config.yaml
dataset: "single printed letters, digits and signs in grey, bent and noisy"
norm: "batchnorm"
drop_path: 0.05
dropout: 0.05
num_labels: 82
residual_init: "none"
optimizer: "soap"
beta2: 0.95
beta1: 0.95
eps: 1e-08
adamw_lr_other_params: 0.0013
final_lr_fraction: 0.1
Rows from block 11, named by matrix and row number. Rows with one number belong to one channel. Each number is 128 + 24 x the weight over its row's rms, rounded and kept within 0 to 255. All counts start at 0. Numbers have three digits each. After the name is the row's rms in percent of the matrix's.
# convs0: first 3x3 conv (model.blocks.11.convs.0.weight, 144x144x3x3), inputs 128-135, a 3x3 kernel for each
# convs1: second 3x3 conv (model.blocks.11.convs.1.weight, 144x144x3x3, transposed), outputs 128-135, a 3x3 kernel for each
convs0.1 098:114098105124105134110127142123099127112114107209104139140193103133114084123140147152116127083117136119158113108121116134069163091122167144132139133107079141118129132092150094180099168083133121109171163162105111144113
convs1.1 102:110093150113129150107112109103150114109127133111155137102144097131142169095158115111134101152153135128138104053153130137118097080129135129126118170081126155142123125122092115110095103156091139082139134134177151088138
convs0.2 097:097142101099087143117124127111079103163124073132160129165119140173145081090129115100129138096125135122110138137140118121131130110145123108154112120145157132147186119129150126124121122125159107132142141141106116124122
convs1.2 097:102101136033126121169127140118126092115170153160154122110154146123135112167150179117157140126119163120162113131149114169141125069153134118139137124137116136109078128122111162147086135129148122137115119119185087097098
convs0.3 103:104142122104095131114143121145122109122066106131124126149139133129122110125134120182160121121144105098097141136098132088157079156114108138182147132101171112147116123106108117125145170149144108133152169150115142113132
convs1.3 104:153131116162112091099136131139136124106105118117129099165122143136133122147101115115110113086160137159127141133144144132090130119105125154114179151138127177107124128136097102146162088110091108157146175165115087160143
convs0.4 104:188131139154145168117145098142099140075151123115122149142073133148075165137130103145138123101148142102085135127139084158135109128125166165135185135141160117121157126116112098139116085083130126101162153100156121123124
convs1.4 107:145120120193114126151093134133126141122171101113128162143141126168112110166080110111127146172161137081088190116104146132131150138129119169132110112128132094144150137106117133109110147081097114136158142102129165164118
convs0.5 097:143148132169116162151103151079112121141195124117132149134116144127113046141137100132114147157144114160144129139129111128106147116092141158093120125127129167139147123154139117189118134180119123137130137101095129137154
convs1.5 098:124088129151140137106095144123119130153148150125095134130149100096138131128111122114142123121156134166121168135152180109127180173118079126133129122151109175100110143143078136155090113144111107133105138135128086121090
convs0.6 100:143124126119125100113108139091117170179139134100143127105130081138145108138097096102162154106123115122173136117135152109099138146139138134135115102136106125115136131137145161139132123188201093115126072119118182151133
convs1.6 099:173099114093076129146118127144131108114104115147101131150132088113128146127095128100103141133083119133105110100101147119111115131086120126157083120114106144096112103140148120088124115131109123136077120109124106135157
convs0.7 096:117112147118138085142127170135126072138106105167099126118166136130135114120094098136141093168115127160100117111140150095097170087122124134157117133124146149144164098124117133102090149131102127121102131139109154118113
convs1.7 090:137096088097089092136115114142137133091113125167085072149122127119123121164131104152103093076134163113110106134109144131138153071100144109121109150124081136119125150130122117119134126139103088158101109124088137137097
convs0.8 097:124118110117110125125122120096164142117160097136108141140131121166094157138128104159140157127138141110112107127117140122119098110123134101184171147124163149145191128108157142130129142158149147162130151126156153169180
convs1.8 099:105121171075104141094127119147126146139123148189121160103136095155184130126145148130129137128162131126142153159097136154159154103147136126118164148117103147145168155087079138103090158088134158157148114133128124141130
convs0.9 102:158116119133172149114081100161141191133104122140153136108135127121093110108131121174109113145114099104148121128122127128118113137123117116153114097179152114182169103085084125123136123156114120138143108138120125136123
convs1.9 099:122097133114151106180116133131150126097095114103115140136128128146108194184146082119143109127136113142100123105125113147147140119163113130116124146156164112177130142161178131159128131131179109142146113142118115144124
convs0.10 096:115154114098119134129118133129091126121121124114148116180151071112102109104130102134149105116123132101119132112119156137144130129119155145157109138141107135141139113169174081156153131145154108129153165139103141102114
convs1.10 097:140111110186101096126145155125098107157131119107131110119118144135132110161126127154086137145096116090151125121121120118146134098134154121134123120105114106143133116116124131128116087113142107162150127125137102108108
convs0.11 101:110142152112090115151179071118181117087143150124145143119085100143101110172129162146155146129172139147168085154105118137150107111111136132152073147115130170132091154155127152136142119114134132145114089185188125099148
convs1.11 100:122121133117133119128085119135119116133130134108145146124102131153118099107179107127132163121153091130154127112123153119146142071141150120140131146084143120148131098115121140131109123156155108164129125164131145188151
convs0.12 099:121167102122116144125096150117151128134122134087163152168090123138127106116104118130104132143137108099138137144092119144101100139147105173161113130129133123136123129104114149133152126118156118109136112153164098160148
convs1.12 102:122107137131107143087175132119137146100092096145104113118123132085113108075106108113113116102123147122145161157106133109152131070109142121161138098169146118178153130132147164123139076138132158113139158136115119129127
convs0.13 098:112161145159146171115130131119180132121091199131106095093172140110148132119085200146135045135127108122142149121117099140090107127137142167136122145107143137134151150101131129164059090153160132118084111122156146160143
convs1.13 099:115125126125110112119124144147121107087124163094113117108140136112145167107149103116142109122175123078164103114148124130159151120115155098091143104125108113083154108133124132143125116077124177127113114094101137143132
convs0.14 100:137169158117126115097083147088206121125144165107122149170128131172165123144138122097179135087178134087122121139163112135135132104125141147167085132107158125155131129114118120121115109141100164087095160150105187160114
convs1.14 098:115169151122151170119132151113124167107113127112171149119133166153138115161114133101148148159109145147103128108135156140141155100125151109111114076137112141136070118094109113151089143086146151141125110118084098106074
convs0.15 102:127125153103154104132120105118076104106102125139089140171146120107116062145112113133134159113125115118138134145146119114164110144131090126119146151122131120145120141137101155115133132146118142122160165130144146176144
convs1.15 102:143168136102132153118105128105101131154086121105144141146135130113086125082117110130127176096128099122094150191134130104149105097160099128106148137111131109096177123135126136124091144121062129110124121171168077147110
convs0.16 103:114100128129112171113135121127140151106201112106119160115113084094142093160117096104106164104153091148136112118106139108124104133105134115107161155104099120106139102136153120160085119114126132137147145135116129138086
convs1.16 104:148133129099124125133119125119119143096123145101123174113170124115108120137073117116102176112106149105141136116171160136106101065110099145132115147140112090119141102125139141133124134085120109107129097128129134110160
convs0.17 101:179107127153137136121154155152112111109123128180128146116112126158133133153163117163119125123106169161178126142141153117109142138100098115176101121124084106152105130108142134131149130121117113117103175111120157123126
convs1.17 101:086136159121164151162125112099098110118131133117126112165107114147117115165113137122130123091134140151103158148138146099142149092124104108149150152129120128125126124115135135079102121090132113124095116163096104142126
convs0.18 102:106115122109133146129131127145185092110145124090133113128125115079158152119119138089151153111159153097156111154094101126115119141116106118119159108167132092151125152175117126136118118149124153074145090157143126150131
convs1.18 101:146127120116077137103156131098131137146129121091157057137107102131106086138149098116141118141114121149087113133141100144151155116094136100102140113164127129149121144065164155173116149144156128117087099141112131115110
convs0.19 100:149149113096103122145102131132106135113110167180138107118075104131094133115134153130196108130107115154110130131086126124175126106115130145108140169143102104118178134157129141080104164111165114157137124110133100108117
convs1.19 103:080116122127089150071089159097133158147059108108107100123146113099068163140149126156113107141184159120136118136104104128132144121133115151143108128143146134113153129141130101123156078136113133115107159165169120132138
convs0.20 098:138126143137104119089156157138157097158098114148075142160165122162101097109125152129122112138095164099144109123132108110090083150082135164116145128129119151155132115166103138121161102098116120123150126133145137179108
convs1.20 102:141110115107129084152091109128118131138103119127096128145195129116131129088157134138137124129132152114158126098169126147136111124143126116125095106106084100125091117109110154144151120087134120141134130102144125138087
convs0.21 095:097129157119145117098118103144126134119112133152092113113110142110172096131125144097145176091153116103120142141110129155118121131120127096184135146146134124131132123144147115105105150158118144161109147117148149163114
convs1.21 099:184114118137125143137156156142130093115132085125112118131167121123163139147127140136109131105126092088158104099135145117124091119114090133190109106119120109103137133096136141151134083176113115103108165124107096116192
convs0.22 098:107129138075144132150145127121151100122107114146139115135114119090106056127119104143099124168124166130136123128135135132106130126128148156137148144138120090115096149148117124161147084160137124116171166090108155114100
convs1.22 100:136148147139151124127115144117096130137180131112125123088128103119131125102113119125112117108078105118119117145110120105089106107117111127086119118094169107114085163109117106152122112156120116106110116097131133152115
convs0.23 101:146122146165099078104151190123114119117093076149111135115154158088116104181079140125101131136132101130139125134134088124129120108155116122175148129162135119136109140123169105142115139123152113104124110162136078135121
convs1.23 100:120208130142112123123146118136113124125132167121120169172154098096107134171140114104143140124100155155113140083123139160109132126148129127121116157105113119095137111108094129130132140165077115128105121151127184159111
convs0.24 101:113119100106094130103108183130143173146125106142138137149130194167166078136146138101135116158058138099134115123129140124149139126139085155112131097105129095119141101137089091131127180149121127158101164135175128130154
convs1.24 103:099166117141083108122110137119127142154146067122148076142090106149092156153154110119132145163082155130147107155154150090144114090122134130124107152112135082099120109138086119112160105122113102116137147156132111096148
convs0.25 097:138131131100146113136122139148128137124128086166151140146090066128171109132138152189145117104110117115125153125103109104128115114128137172095149155143162130164150116167074163141114139136096122139156132115154121119115
convs1.25 094:089111115129089126133138108128139128158154111126123127130099119153121105118146131078155156134140120133196114084147142125155130182119156144137102093135112115106152124124155130146113105161143150129113127160127115138138
convs0.26 102:093121094135094196099108126117134133096088132151130154116083111119120107139095091171098147121150133137150125115105147117164141126143119114140123123173156140122165159122103110115117111098146124115111110164119139160111
convs1.26 100:159126130143092090062096133112113141131093106146125136122119127128147190130154124129152164155118136142103135134157121147076144097154127154129159143103104159090146149120147156119135123107083155136157122096107137175150
convs0.27 088:126134123166072146116141149157146120146176147126150097112096136148124123152125111102092145137152153107110117139077112126117115146184145128102112137160094139121124081097114134094153126112128106151093151109153101156149
convs1.27 088:110110115136116119162103116133135099137131104149108123129120141125131143131128127128154128087122140119134117110098143103133129143164128090097141132144134140124133143126079115109139137163131116109098119144149138124137
convs0.28 097:111122155140122131131143115133137133161165123108111140108105144109116158129108094119130099141163120119139139131133117092154126132129158098123153123155145137120127170103157153141113117143122191117130114177097102115102
convs1.28 101:167173107147138100137163110146142104129094158107169128135099113156126106076127147148129126105126135122181138119137112148112127130127135137144149118149103076088083190104147147119131108141174147147111134148138072119140
convs0.29 099:094129134119112135110107107094122120147131140116151131116125109132114151177141126133136145051135112112101135122111099120157081105116166162143120131164147127114143136142103110100120167075088150141113159172115121158154
convs1.29 102:073093145135148145137166153134103127148147137145119147120147071156076130123168105162119160117174107130159112151121105084126086119130104129112155130155157147140163158113151165133103152167130166110134139143117106125142
convs0.30 102:125140143160121091132114115111104101107153106109172131157139133129146116126154103142113132106125162091129076165141123136094147148108137147066199151124127117121138147128098103129117117112116126115117125136107114140132
convs1.30 102:104109136143152138149111130095143084136137095104150129129166121146104156113110167124095190141120109103118135135118125163117157107137127164121124131140069110166113135189103157129165124131092102146119126120146123143136
convs0.31 100:118156138113116152133111132121101175107125110106157110139160116153146130137094154122143116118154096093163074140132094149125118139083117130161088127204074176209106130106135148110130130132140132158171149135129130144124
convs1.31 097:149133114148169128169137129095118142197154099161133106140135135130150159130158124136149126099153104081174127114131125099143166104152124132130113149167151135101134112129146105137118118148123117141134124097160172145135
convs0.32 102:127088126084159097144092152117116128116143143134139146127138131153174121141130159140115154142130125122093146137131126161131136117151108112118150107133156147143154127133181133113123160196179120170125102122138138100101
convs1.32 091:147164102132146113108129100122116122122105086137105098168154111161085125163139132120101140148148083158160102160148154123113108124123141131115127156114130122108142165112192136109143122118160130113084112137076146116126
convs0.33 104:111158100167115144126116114111117123117065112110126129122152024141106159129088128120150101164100109125147146118143127112134139105178124130138147139106125101157113119173143161074139130105113126100123117127135072117156
convs1.33 109:120108104140101126118141151119157118117150132136099129098165179106115109108074203112097130102173164135113154117118123142162126094175097128080105125109094144122070135140166118114133132126140163131109175124138139143118
convs0.34 100:105111115142158092103131167130159100080113140116160165182171174156138097127125145131143161140153128113121142163125106131130116141132117082123106117147134149121112137082143131151130127104119127096136067109152152138131
convs1.34 102:124091111189092111123118081161126119160152119112100068119106171146150158117100118137105152097152154114123117139139111099146120144168152133122157134124146094122083101127110179142157164125115125136109123128107134087098
convs0.35 102:128143118121145090141146157116122144140140111145116140140163123100170154139116115148097110100129143132138123127127116111168154130137134145126115117192148138127115106109147095083085123104132103123111094119137146129104
convs1.35 104:125129134142151122133130145113109079152101135177109159116113099122139089143136108106105144117128084085167117112119116116154100140140124163119103058086100167115154111130061144119098189115169117069154136124131088185124
convs0.36 101:160151130123123171145082098119147154123116096119150131151166091115150080157105114151132133146122131125115108133133110131126108131128145070128128156075109123137105180144139152150100154099145113134132098139134119169120
convs1.36 103:126140140145132126117139143141123150140077110125101164097102120155121131112128098117112141132104116097139098135143141157128162128130115109121142104104136103178139160118141118163179127118162118120133089100120103112112
convs0.37 099:123120145092151096137119134151140133149118177145130107121097184124142145141171125111103154108122144104162113121123122124133140126103162101148136125065133157156131134136089142110116127117187156102153197142097121095133
convs1.37 098:049086119141115126106121153090118163142124141129127120144147126114106122163169149128120093100143112098150160118173119089110128153150143112146141117140117121132198109113126131127169153122160075128140135124150199172137
convs0.38 099:093150151164105143093130134122187114143126133128121108167103154090118136111147110144140127146149110111179097135117128122088131109157137162086124170100111145157141109135146119143148153111128141100159124128125114137136
convs1.38 097:109140110109147128159064118131104152142114135161124122097115158142153126117118112124120137141081130119097109144127131108125087138113113112087137127083131101143177113164115106088146110136114119127107110104129128085172
convs0.39 102:117115122147107124167121101118115110109152116085112162130126168148190153116114127107107138125128130100140087080116129155160140123100133115134120149187133098151099115111099132119128087140132172115135116072143129132155
convs1.39 104:139088088127150133125087171118133122123123109130144142107099134168153097092094150118132113129086116141118130125146110114120117127131105114130087110192163107130095103136117146112128132142125125106151138120105128110121
convs0.40 099:112115130101127143122111124141114157091164107064123144132103097132135071109119126112152147104106112144116188104149148113165124130138157112099130142112098188136117129119168122161099155200151111104080158154083140133126
convs1.40 099:149149146131142109125131151128112113179155127147158160132150138103103098119124136108106168116124113107122101091147117191128124121099127141122117129117119183151137125131163107142099127136153162111106127152123167127180
convs0.41 101:128137111124130114131108101137185127163101131119140156113079126136117113119130171128165135149158162125126136161105099131118078109126135132163124102168209108143116165129174135138134112140156135132120110133141122136129
convs1.41 097:115113119153109106063095105121128119070122111122091079156150126130127120090155121112194163107124147142171148150125126105168139123154145133101148103127098086128108088170096137114148111113171138107122124104163095113169
convs0.42 100:182136136100141136132130083108130108135078104146098159096113148140105101126093139160082100104090133134132194129113138170131143126102128100118088141118092154135147120118139145104107150173115141104150130140102093126102
convs1.42 101:090123116159143167115124119116153167170128114093132063111101085123083104118095129150111149129130131154120156178096094127135141113109121148129149191205127109130118145128105108112137132117119108123159124101135149085138
convs0.43 100:127147133143107119117155161130123086138108139104150114138138077147193129108073152143061113102160135075108133130124123136142138135181106121142125123123099117175147174079101122124105107104126125129121126136126125130167
convs1.43 103:118144112109127127121130116107131137096123118142152101130151140150130129148133117125076140106140186120152110133156093091116138179105129129160111097126087143084143136124138137087084145114161161139159147168130105116105
convs0.44 097:096118125127098103125081141150152154112129117103126131123156117137085145109151112087147111148108180093113081128153127138112192075124118138082170140118091115135142139150103116136143105156127098087090133126106134128162
convs1.44 095:133079105097129149133115130129116115148145113141136187094101092126114081126167157142157120163122100093122105144146154117118112136124131143140101169104129144118128118117087111128080136146118111091093096135161122112066
convs0.45 099:140118120103120133120135148106138114110133125133150133161110137107118107122134113158164104113123143131119129128121148130121101088122122158110082136131129164155113146140128119140105120095101166128132114128158136100145
convs1.45 100:095066146125100117130098095099115134115139149127173134148149178100134114136113143121110104101130116065199088100198136147070092092150170172112105124129129138126128127152167133106129135096115135103103138125129167114146
convs0.46 099:159127120147122145110159098161158124129128125111158127128158118085154134127124119168164131142126147107128121129125094119135150133132126124149112135146120139111129121128129145103146155102155136090140106109127141163134
convs1.46 103:108041117120101126120127131142153141140128119119122094155140135127134151153116158119096115096143102134134105117153128209139139129110131096104102145106116121083113144109123111119132109125156136120167122114129120157129
convs0.47 098:124155112162163125120137103163091132138117144115143140101134100149138122148098129091170125126094116099146121129120151106140112157116147137145121151133204147161114116124139139133152161164119139159153103122126139143134
convs1.47 098:164133175139152126081116110113109129161173118116153153103153096113165133123152135100158127103132142148144149154108128106188146157172128134149079155130100155150154112136143126114136163141132097146126145179159146157139
convs0.48 101:145101096127121138103150080116086123076209099173122115099118147124140136132091126142133144114142112119164136137113139128104131100112115128143106145140171119133126114131108143179172136084118075154132151170117135109132
convs1.48 105:139156109100117119152147151126105109154137121147118079119167112084156137129127106173110134102166091117154110143164144124116164135120116146149121115122126127159097126134133138116096108132116080183109135143113096150110
convs0.49 104:147120128101135163101120133101111135159131098154114106127152122140129131146157079091147136183111145156133099139118129099101080096135124127090133122088148151128115138142090177124135128112154116158148139152161128129088
convs1.49 102:131101107113121117106090138115125096132140139142139109121085208099165126163138171110129099133144131124098132126124099135148146120137140141097140099102119148117135121154127118144107130136131116116083107138128081129087
convs0.50 100:117102128141151138116101129132100146161130127112139099117122145115113148120130110104121166099073145123064126113116118145109131120169154082176139130111133148140128101135141162128150135094141138151091137145120135153119
convs1.50 099:048148124117100114116150111102097124115107132127119130141099095181144161122103106096115125150145156117176135145093157144139139102142142127108136120126136129073150137097127185101120128096155119103133131102148169171139
convs0.51 099:143086130140155145117121141142123174135124125133122136167180145122185100110109118142155115118135125131171138113098205125120120131129118133100157132123146123134122095142119190109149149159117144078099139127102126129136
convs1.51 098:117127137101092140131125159135132137118121159148092127147112085137123122187135100125117142109144124142125133169135147104119103125125125124115153124116089179110121137134068110135129100117121137131140154126125151103125
convs0.52 099:139086150123113114119134144137118121096126087150147130112110101158151137133123078122108164084104187121116136119160164147091133156136139168133101111168103151135147092111151114159111109156187161123141149121109158128157
convs1.52 099:114132124146159139153092117123118147134163135105115120142171097140127132110121132140118131144133153130125123156112139129111138137126119136126110118109104152148135141155100105123111116146124108102126121128131104095136
convs0.53 103:124137120144113117150091152142134129132145112101140149153110117156186105125088146127148099165149108111095133120145126121154195129144126134130189096124105140106091159157105148121107167138102130076114139098115096148099
convs1.53 104:138111114143126109149124133111131108076097091142144151105127174143152131138115151135110166109146160111110126164110157098133143099104132154156151126165130113116122124122151126119091132150120147130176142121148124110182
convs0.54 102:138126128089096131139096084111091138106170142135128119152157123136135150120123151092126091100111107169094167137107124096113136098104171116088107107144145087156101123105126120108161118085149171120143101152125108169114
convs1.54 100:070107127099144140146112106142125132165119144121134093138134093162135105118107135144148125155135075141121168154134130112095125104144126106116161088144123121087111142103175118121092107120099121149135112107113123143170
convs0.55 098:142152145112125117115103117121156129123106127097117132141118110120146113153084111121149122148113170141133112112110134134125156122132102125096070104124095147162132105166105130155116081118131132101127160088072134112125
convs1.55 101:131106184114119167123131118104130151146159141144125171149125117122121088173124111076120157118082130124130119093101118096172137156139132109116124155153127145113122153117125133141081112122125102122138117123127148132086
convs0.56 101:167120127096136108129158129141115183152123121109115111121086184124134115140175082128120156098138152133131133119123085168115129082107134159120125150111144142114106165107114145116116135127129086136156110148106138136156
convs1.56 101:141134173111111134156104133146128133151114106126106079082130109154170132109095141176137173127151062122129143149136101129164124067104121128148140103135121108166113127142137134160121144120123137094085125125150133126121
convs0.57 098:121100104112121178126128087153121103076090133114135133130159176105140164130149115171132133102094187143145103107142115083149133149138134131163104156125058108148152145130128140111135123113130135122109165084099131090137
convs1.57 099:102123116112112145115133130107113114119104152142116165146146114151142170089127134109133125120133115101133163156148118088121127115116110099098120086063134104100137126088139090101154144114111133177125125162151174153181
convs0.58 099:123164150112114097122116129100149165124105121107167128133098116134153085115138127113088159137125153084084134125106154146147120109128145092142138107144115113143139145072137127165154132147163135146135119127116163161114
convs1.58 100:135083119101104146140147108130103107129134116142124128162127113125147143109157119141130188158123133151159113152135107136151126119139110128142110127166100151089078146130125148098089160108145143134136121142124117126133
convs0.59 100:144122124137123111132110159132136101144165126107116163129130198121159093172191122099124142113166109062111087110114130100113143142099146143127135106146093120133139121123170096117146120144125157142136120116142123126113
convs1.59 099:038093150124102138116152128129111140123093105137138119097116089126141107125171177134119083115183121091144126208150161140113119093103144129116117118095074125141147112124093101110080102113152140104163100135169115148129
convs0.60 103:105091153180133077100071112129148109146126083131092145110131146134156116139117116086127136163115135139126110135114114126103186106126129136122128142149130098120149125148149159114140136118109139151090115131147124170134
convs1.60 100:111139131108107121109127132111141163105113109110102087161094120117120100142131107096142172129138080137103084144097148125079142130145142112150100129122137096145140137131150127146117116141103134133157131126141115130124
convs0.61 103:095165124121106044141142114158141121106141091148116098127089156094162065162140130118136119118132119147135117107129128124146151134116104128107101118129141138106118117092155167125127114118126115061118181161113099096146
convs1.61 101:125125117126164123112121112085122115115110130135135122118148111175129090138122132137109129119156127071136129142100094139125101107133117113113126126134141137123113114147124070174165128083112123135132146145138102136117
convs0.62 100:160125147131144173106131096191096125118145108129113149142092157150204135108125075150098123118108084135173128140124126132116098139128145153075161125113146133143162112132162108133088098145114141095151144157115151142143
convs1.62 098:107172109124089133097127137111104118091104094127118119097140082102101116111118140143103101158082141134114117106110105126144147146106135161118104107102161135108105116119096144104089126102126165147122139122128167129106
convs0.63 105:106110124139111105137096133125163139159090156108128105119117103131139133151113123074212046090124113126108116158129120153139114114090134132138101145129108138171122103141121130098086138210102164173139121112151122135169
convs1.63 103:120120156122137153116098138085126131134111108111155162120142086099125132101143132087153111115143098125176103143140135123146116091128109105158127143128118104137129116158153100084124113110134095142130139127105094150121
convs0.64 100:165132107125103089130117128082083175177127090113138146137135101130157109143134122109144123114129111135117135098123148115108139133113093141126130151128169157149102139091162095127180096126121084160098092150153156138153
convs1.64 100:115094113132111110104113162158152129117098139159142138131130084135135095126129116097125124108126114110179120140148117122145132148126123126129106118125142135125104100116088126153110105149142088133103109134140089120159
convs0.65 103:121136116129150105145114146117174116109171099132122121111172156076141155172136131126102146110178106134125083109113096135151152142120110159116069161145126119124136133142096124083128152118168141094104106154113096184175
convs1.65 100:166150123090110138131106136150153118101085125158106134137112143167147110103104141106130149141167107100121117098097114123162123102158147093129144153153153119093097107146104082115160172120125091149132147154136177151091
convs0.66 099:144113122128134120146108126149136112154068134096143105118153145110111130163150178110141097136104119163103164101131126128122111114137148077122150133137117107184121138127124150133139124127122123134113132170161121096154
convs1.66 102:126148131125127127129144148119120164130135134121100111140125098116134126126130139133147106195141175119101160135163141097118122082125142124130120117087097088115150145133127140144150084093146130095113087123116113128138
convs0.67 100:145127170139138119079113099089103112100123098149128126126108129132084134117132201127119118109093144138130113130150094124076101131140159106133132168092131113110120134159092143159110110134152144111145131110141088120102
convs1.67 099:107132097140122122155132108117126135138141119091111110122155180113096170116164161148109132120128163143079130135158145131115158111138123110136120143106091097127145093138075127123149116135131113121077112116160138152122
convs0.68 102:129136141104112114140134127099133115111122168156168125118125078148155120166152162116122119111138177139085137094125124182138134121096118142114116131179149120134128135079112140185133102130111130132149115113118116152139
convs1.68 100:136113128159160143145127133103126107149122052130127130182154131141149143153185149107137160140067110134119123151151082162137110098150144100117123116128107081089144123100129128134154130127140132123097095136116132102129
convs0.69 099:125129086139115116156116192149185086122130111101113157142098168090135113119184107125112106113163144159135130113150135106150147135126121116184132129096145157124145116156099098130153096155113132136127140130114115126136
convs1.69 101:091144133092149124109134097154116079108141173108156152140125137122125108153103151113112120104106177103132127159131148075129152101127135167140119134131148139152092109149150132118096109121130095094143134137125152121156
convs0.70 094:155152139158109148115095125169172157145137130138083106146160149132107118137146118165108098116121136090096121121129082176123142153148119141142142171188108151155163175118106117154131145127151173131100162125122134139160
convs1.70 090:186128126188148156135135207083139079094128140131143141131131131140142174104131150110172136162172132119155120085130105121151156133171148109112077120122133163150153141127116154151122145143172141163151154129165158136130
convs0.71 099:139128131125117134069105090136137149134116150102105099141143101129149144092106117124158150114141141093104102103131146113137115144132099141122144149107154117127134099179099096145122115117148113093114137153135138170142
convs1.71 099:098138116129133129110143152116129111108117100135153099117129117110144137116132079108118118140129143110173102170147122107151072126137112097153134132130101161102135128121105099084097129134093121131170114085126155087152
convs0.72 102:132147126150125103156123112096173183104146134162107140100098095161113138109112128139078101130151137111113136127096141113133133126116141088132123096164116151144138112134144160124155155134126135148133105108140118134114
convs1.72 097:154120154157140147104136148150123119100139200128110145133126109124128098124133102151114155125134165124134133124140142149120154140104111110123127074126145132156177114119180115105140113139142150112119110146175104135105
convs0.73 103:116167143121132117132110119118096159151151088143099131156131127129139092110127152156118107125167115168128116116114127113115114134147143128111104128118145159131167163104119118189137147082107171164148124119149111167102
convs1.73 102:137141117150132128111155125147135150109168152123097109105189116180127084137113156092132126125090118105150106110152125137160122130114138123120121142095104106123143115121134118114062116118174150122098113128104128113154
convs0.74 102:119119139134125109146105123120101102110123159108128147134163144153164114124113158081117145161097147131141132106169130110111095145129144129146166122176136115103101100131147114092152067169129089098137145161169165137165
convs1.74 103:128129152160097119103120136143135165080109131107129078161130091108120088120130112125126102090100156166114127089127130101076108140150140148118111100104084109102098110110135096129088119115103110177141165161138119195108
convs0.75 100:098141127108134118134129130124174103109128146101120143115121158115117148099136100102133146115147119163106126115147177128131174135084112112150108115157123142111120115122116086141085145128141142119108157061115125127147
convs1.75 101:119142095136104132149151154115121135147113148130164096072161151120141065129136129082181161120137124126092126116136104115121097091123131109133128141126133126169163113112135114124131102116127179084093125159114150141136
convs0.76 102:132135149121142052136132132116118127114143169123117157109148134146089122124081156112149116098167104120146124139131117109141159157096127114140126124120122146144095114122141152139194118103141142135144095137122129127133
convs1.76 095:138125107111130103134120114130108129092108096091123142099087131110147174091126124108154134107108084138104108148117148130119129062158129101098151135105116138155121109166084154130127143142106134142123134124152100127104
convs0.77 100:146140128098120126133100172132127148123120108159103116111128076159100137106152143130164154070122136087105131136121114125130138126128139124078130130136146164132135151149109124095135121168085148182134113152134107120106
convs1.77 099:078086096125107128089161139144116147122120089139156138187165121153126130131128167139152122131191113097135159170142147135137106111109137113127093137090096116122055135151088135111140117146148095117109124173162134161135
convs0.78 101:102117144161080102115157156101154162105093110128140163114085150142157078132087152155069135070164109128092143151126124099133170137103108114151138139112075138133134113117114159158074117126147133183127159107149134106119
convs1.78 102:079143137105124127116110103137147091098143106115136154134144129106084117101147139097144128155128126127126099145146141089135108152106141129152067133107076123096126127142128151108094111175120117118149094136133140087142
convs0.79 099:156125122119140119122154097125150128152111106133102115101125125173150140132129127135135142114114107088135116105141139116145103123109108124132135129126165130154166159119151150133121069132150133199122154128109132153156
convs1.79 096:167137107167146104144204121105160111084146155171113125120124142089145113149118128097161146178172136110198121113167134079134124175111112157121126145134118164169163155137150109096166144128112138146136137141132142146147
convs0.80 102:089137128121139083113117138157111115135169142140119153108085127155155088115104161160101140152105144141083129137112124140114103101133138148180129095144160141113117100145118109102115153134127122150108081101113113114129
convs1.80 102:095171149105124126161158123141134159109100117112102134098100107131087148143109118145112129107103130118126111126112159147133116118110118103103100124138106154088102117112166128119090132121112114094165153143100134121163
convs0.81 099:148137155142079116136152121120163114113130144139156150112120164126137137139134184126125108141113180123162089140139126106127112139119121154080084156146123166131167122140111129119155168163131148147106111155120096156178
convs1.81 099:098143100173159140132121136116120148108153096141160160067134102118106129126116117131111120116104133123113143134109127099119138115139127133133126105105107126137159099171092119145140132119123110115120137131097141144146
convs0.82 104:134128116130151136129158137200082104120125114130136131101116093138087176142108114132105129129112097109131181171109144135110130125108138133095160125106116092176114088141114182130124189099163108166160111126155116112158
convs1.82 102:115125137162141131107140115147139115125101109083103084128117158134141132107110149101146109138122132135103076158133136152158178114160133125103126108140119148108151149075188132141076143141169145116103113105126118082128
convs0.83 096:146108110135156069130142129130122150132147136121135155174123115077112125123143169142115123146090126146108091134150152144129130111089116108143106080127117131090157117149124109127131147130118132118136076179138104137148
convs1.83 097:089125143149103124115150100085118084112114134165087113118131136138161117141150128116104137117095113115141117172129137134142121109087130101104121094125139150106091111139119094141111153109116143157128163192087117093118
convs0.84 103:130135097134166131116118121116109129113161128128111147127124096129109085128110136158146106133160121124125083134158136114103100157199122138150116096148167140118138129086106118145189119104122130127149144131092118110141
convs1.84 100:061141130118143132103145140140110125136172130128086116090122104132140110102087120129143111114099118121110167138152145094130116120116135127085096172120152123129154083126134141144111101157108081130126158133111138125170
convs0.85 101:133108113126132112138124140128127137148141096227073126157146168052115081136130129126166115114097131157136139138092122137127158141110120104151139134151113138097115120109116161136127131128121118148130137110125130097110
convs1.85 103:104110139116124139130171129112113122136149116136149139096105098149163161107133113133066144111088119112127116092142120132157123139116155136101105131135168129128142105124087100131136136121156140123093108156124072098139
convs0.86 100:121133111158117121119138080150080088113129122139119147089110144126108160133131110124134117150125135166142118132114181129160114114131132127125169149133111141121126152111140104122177149126091101116115133129099132157134
convs1.86 098:140179142174113117119147138154151118138118134116137174135111134147112118171144155123154145124147159120122137105140150103140089110141094148116138070114115099108133127109115113112096069128121098108122122172095094120183
convs0.87 101:107127152118126150114101113139078113167169111117123139081129083107130120119114147121078176094117121152081113112124147149118107130131138160132159179100153125129131163127135126097119177114128136111134144163172088162145
convs1.87 098:144102136082130124085117133098116115091180099088146158137149140169111132153160165145118122108116087153106100154171119174121148089123108120087096133134098107120142136159132119147119157135117114108122114082178102172114
convs0.88 102:133142169106128128112098115129154115136133136095126126134151111079133117099147127180131102066155090107125113131128131105160138142096135132091120128114109147086133146142124161130151147117103139109125145111149103157146
convs1.88 105:108085124144192111126097124117138109144104170155101100126144095119141116137158086101148094083161075148094100082128109151133140146127130157092133134097139120106105120113118124155146143139177139149085129105146139117147